From a checkpoint of a small contrastive image-text model.
Model: encoder arch inception, encoder norm batchnorm.
Training: 3600 steps, batches of 128.
Rows from block 6 of the image encoder of a small contrastive image-text model, named by matrix and row number. Each number is 128 + 32 x the weight over its row's rms, rounded and kept within 0 to 255. All counts start at 0.
After each channel's rows are labels from the 100 images, of 14976, where the channel reaches its highest value: "responds to" is what is common among them; "peak on" is the class under the peak. Only what is clearly more common there than usual is listed. The data: small charts drawn from random numbers. In brackets: how many of the 100.
# r30: branch 2 reduce pointwise conv (encoder.blocks.6.r3.0.weight, 96x384x1x1), inputs 308-383

r30.17 [ 92  65 128 130 109 185 126 151 125 154  62 133  49 154 126  70 132 115  39 141 102 111 128 163 111  95  51 131 120 157 204 122 161  91 138  96 145 177 150  62 172  97 102 106 107 102  94 117 118 126 109 149  94 129  75  78 158  95  96 103 150  45 133 201 147  82 158  86 107 147 116 198 109 148 191 101]
responds to: stacked bars (100)
peak on: data marks (78)

r30.5 [ 60 129  99  89 143  95 137 108 100 134 136 142  78 100 121 107  73 106  74 201 155 133 154 113 129  83 114 159 159 159  82  97 124 110 139 107 120 117 101 135 114 159  87 142 131 159  91 106 135 148 144 135  91 155 118 142 116 119 153  74  99 102 107 168  98 112 111  80 113 100 137 132 150 102 146 134]
responds to: histogram (100); one colour (100); peak in the middle (35); trend: rising (32)
peak on: data marks (100)

r30.28 [132  93 138 159  93 100 116 149 112 108 117 176 159 116 103 169 113 180 134 170 121  82 159  91 104  92 119 187 105 174 134 128  90 101 111 102 128 158 132 139 124  90 110 152 115 156  71 109 111  68 126 178 123 170 126 162 175 132 129  65 130 117 107 142 123 108 105 121  85  86 105 154 100  62 154 108]
responds to: one colour (100); histogram (93); rising (49); trend: peak in the middle (30)
peak on: data marks (94)

r30.72 [101 116 129 145 114  62 122  65 184 123 150  93 131 164 137 138 103  77 127  81 106 109 105 185 144 139 175  68 152 110 159 135 156 127 149 118 144 112 122  97 149 113  71 106 125 123 152  99 128  80 103 122  92 128 114 122 129 119 150 107 169 118  91  52 121 138  68 109  95  69 112 142 123 128 147 124]
responds to: radar chart (34)
peak on: data marks (82)

r30.49 [136 119 124 136  87 183  75  98 121 124 151 133 134 116  43 126 174 177 153 106 145 176 150 122 126 173  90 170 136  54 141 132 169  93 109 141 105 128 140  86 135 125 101 100 103 100 104 126 152 134 108 110 138 100 135 144 126 118  97 165 161 100 119 120 106 144 153 156 110 117  63  95 133 112  99 176]
responds to: pie chart (83); items: six (30)
peak on: data marks (93)

r30.23 [113  65 122 118 155  29 122 135 129 112 137  89 141 139 118  68 110 120 117 117 122 186 127  71  96 100  79 178 106 156 147 105 148 119 156 107 114 171 129 104 104  97 125 143  98 135 126 117  60 128 127 130 127 160  87 119 113 154 158 163 135 136 136 114 124 127 109 107 146 130 115 151  83 142 112 124]
responds to: ring chart (88)
peak on: data marks (99)

r30.25 [149 137 104 152 120 144  98 123  79 207 124 110 113 191 118 125  96 190 123 102 114  92  84 160 109 102 112 108 122 104 147 113 115 120 196 113 141 200 106  91  71 149 113 170 141 153  69 128  99 150 136  96 103 131 161 141 118 116 121 109 103  95 130 121 151 114 148  41 116 184 137 119 134 109 112 124]
responds to: histogram (100); one colour (100); peak in the middle (35); trend: falling (29)
peak on: data marks (100)

r30.80 [127 145 115 129 147 147 159  96  99 129 191 153 145 145  90 134 114  93  84 109  88 145 113 184 148 150 120  98 154 109 118 132 132 153  96 151 184 175 109 104  91  88 131 129 133 180 146 134  97  85 121 117 149 125 161  83 153 124  59 113 141 112 123 118 166 117  95  96 130 128 114 145 147 182  98 127]
responds to: heat grid (95)
peak on: data marks (80)

r30.67 [128 205  87 178 139 132 134 153 165  97 144 134  76 114 193 165 168 155 147 186 142 107 145 138 137  64 164 111 167 119 166 119 133 111 153 156 152 106 127 132 129 130  87 112 100 127  74 145 186 165 164 160 144 141 139 123  62 138 107 142 155 144 107 128 123  79 179 158 164  64 176 164 117 108 140 135]
responds to: pie chart (82)
peak on: data marks (94)

r30.11 [111 134 116  77 127 153 167 206 122 100 115 195  79 145 132 143 111 125 121 137 158 106 125 128 144 128 119  75 162  99 102 110 158 104 109 146 139 125 188 128 121 127 144  93 145 170 173  90  98 155 141 130 105 143 171 125 119  75  67 146 132  94 116 108  57 138 118 183  92 134 114 136 182 115 111 106]
responds to: bar chart (100); items: six (55); items: seven (38)
peak on: data marks (94)

r30.86 [189 151 121 163 166  70 110 125  83 116  70 105 148 179 145  94  97  46  95 140 149 134 153 130 159 135 171  45  82 151  79 145 140 174 155 115 102 133 127 152 120 109  74 129  99  82 115 100 102 124 142 103 143 108 114  56 126 134 121 108 114 103 158 122 138 111 131 120 136 183 135 121 149 130  81 123]
responds to: horizontal bar chart (93)
peak on: data marks (44)

r30.31 [138 167 153 140 111  75 106  82  97 112  81  99 113 169 127 149 156  80  65 144 112 117 116 143 104 147 124  91 136 150 150 107 136 128 153 137 166 147 100 126 126 169 147 149 157 126 118 150 126 156 150 134 106 111 120 127 160 178  83 143 129 142 173 110 136 120 161 120 116 137 163 126 142 127 106 120]
responds to: stacked bars (100); items: six (34); falling (29)
peak on: data marks (79)

r30.89 [121 231 166 105 106 123  96 142 145 128 121 124 110  75 137  91 145  69 164  61  67  82 132 149 167 115 168 114 123 121 150 117 136  99 183 192 175 115 111 129 135 141 129  85 149 126 122  91 119 123 146 129  95  88 153 127  60 116 129 141 165 121 101 148  55  84 107 166 145 108 105 100 122  85 105 113]
responds to: stacked bars (100); items: six (47); items: seven (37)
peak on: data marks (90)

r30.7 [169 117 151  91 108  78 127 116 142  85 123  55 136 127 166 121 100 118 151  75  87 136  83 122 128 148  96 113  47 201 129 149 134 121 139 129  77  87 126 120 173  99  89  59 112 101 131 101 146 105 120 133 109 151 137 144  94 112 107  93 117 111 158 130  87 119  66  76  90  74 154  96 108 124 159 149]
responds to: ring chart (100)
peak on: data marks (100)

r30.35 [127 180  86 115 181  62 136 145 142  99 149  96 163 126 127 108 138 123 154 176 177  99  79 129 155  87 153 182 118 131 128 137 143 170 152 113  98  66  90 159 110 112 117 133 117  70 119 125 131 113 155 113 129 121 161 102  83 113 175 114  91 136 120  97  68  73 108 132 135 108 108  87  96 102 115 114]
responds to: one colour (92); area chart (55); dip in the middle (52); kind: line chart (32)
peak on: data marks (67)

r30.9 [ 91 105 209 130 135 146 165  80 160 179 124  87 170 141 146  92 124 131 139 106 107  95  87 165 197 166 126  70 174  97  99 100 117 142 125 145 100 112 144 148 119 151 133 198 109 138 112 148 108 159 131  80 124  78 146 142 109 134 134 142 111 130 156 121  66 162 105 148 168 149 103 136  86 144  91  93]
responds to: horizontal bar chart (99)
peak on: data marks (86)

r30.70 [100 138 124  91  63 144 119 121 129 125 110  81 156 141 143 108 135 119 159 150  56 118 115 165 137 117 125  82  74 137 127 163 134 143 153 117 157 141 143  73  77 130 105 165  60 142 139  71 107 113 157 168  82 162 118  64 163 100 106 138 147 124 118 139  65 128 118 150 171 138 149 105 143 148 102 125]
responds to: stacked bars (100); items: six (33); items: seven (31)
peak on: data marks (84)

r30.42 [141  73  84 113 160 169 130 150 101 116 180  90  83 113  82 119 193 114 134 125 138  98 134  60 122 143 109 180 119  92  93 106 122 194  97 146  92 176 110 144 125 157 120  70 133  74  87 114 126 154 106 130 149 141 113 117 101 145 162 124 198 169 142 144 131  95 108 130  88 110 103  69 117  91 123 126]
responds to: area chart (59); pie chart (36); peak in the middle (34)
peak on: data marks (95)

r30.58 [ 96 127 129 145 182 151 111 168 155 162  91 108  83 134 140 140  62 121 140 142 118 146 120  77 126  85 118 100 145 141 120 153 144 154 115 183 165 173 139 126  81  87 131 136  84 159  92  88 134 130 117 141 121 111 194 146 136 126 155 191 142  70 108 158 134 136 162 107 104 144 107 111 113 133  75  99]
responds to: histogram (100); one colour (100); peak in the middle (44); trend: falling (38)
peak on: data marks (89)

r30.82 [167 145  78 118 137 165 181 142 152 157 141 129 136 156 171 155 144 109 124 139 169 103  94 115 133  68 155 112 107   9 137 118  76 147 147 155 125 128 114 108 100 140  81 135 127  89  91 163 118  88 134 109 164 119 128 115 140 137 107 130 106 129 105  81 187 100 125 125 126 105 155 129 160 196  89 112]
responds to: bubble chart (88); peak in the middle (34)
peak on: data marks (58)

r30.38 [113 138 168  83 128 140 171 137 115 135 146 110 156 129  96 161 125 126 122 153 114 136  76  92 159 144 195 140 117   0 100  39 135 112 133 175 147  86 128 105  83 131 131  88 129 114  66 160 115 150 172 106 110 120 122 106  90 116 113 132 152  82 112  54 142 103  89  96 137 141  82 134 115 115  84 100]
responds to: one colour (98); histogram (50); step chart (41); trend: peak in the middle (34)
peak on: data marks (58)

r30.3 [129 152 147 101 190  55 131 172 136 157 118 210 156 124  64  95  96 183 138  98 107 128 137 125 142 110 149  95 128  67  63 145 135 129 126 120 165 168 113 137  70 169 126 134  69 131 142 106 136  85 166 148 143 129 134 103 128 109 105 164 160 119 111  91  29 176 108 128 155 148 115 102 133  67 142 140]
responds to: stacked bars (100); falling (36); items: seven (34); items: six (32)
peak on: data marks (85)

r30.74 [128 121 125  86  94 152 109 116 224 160 177 101 165 136  72 141 113 116 129  94 105 212 104 116  69 116 128 127  98 117 154 126 123 155 102 127 133 132 105 146 162 119 144 170 132 118 105 105 148 134 114 171 163 146 134 122 130 128  98 126 117 130 157 117 144 130 126 146 122 135 115 126 121 112 112 113]
responds to: stacked bars (100); items: six (30)
peak on: data marks (93)

r30.4 [ 68 118 135  92  94 157 158 107 170 158  95  93  80 133 202  96 126 123 145 114 111 100  91 158 129  69 192 194 124 117 201 105 139 103 112 133 139 100 124 110 116 125 160 144 157 156 146 150 114 102 116 132 124 107 103 139 102 153  92 176 145 148 117 132 123 143  86 151 185 129 117 120 139 102 167  79]
responds to: stacked bars (96); items: seven (38); items: six (37)
peak on: data marks (86)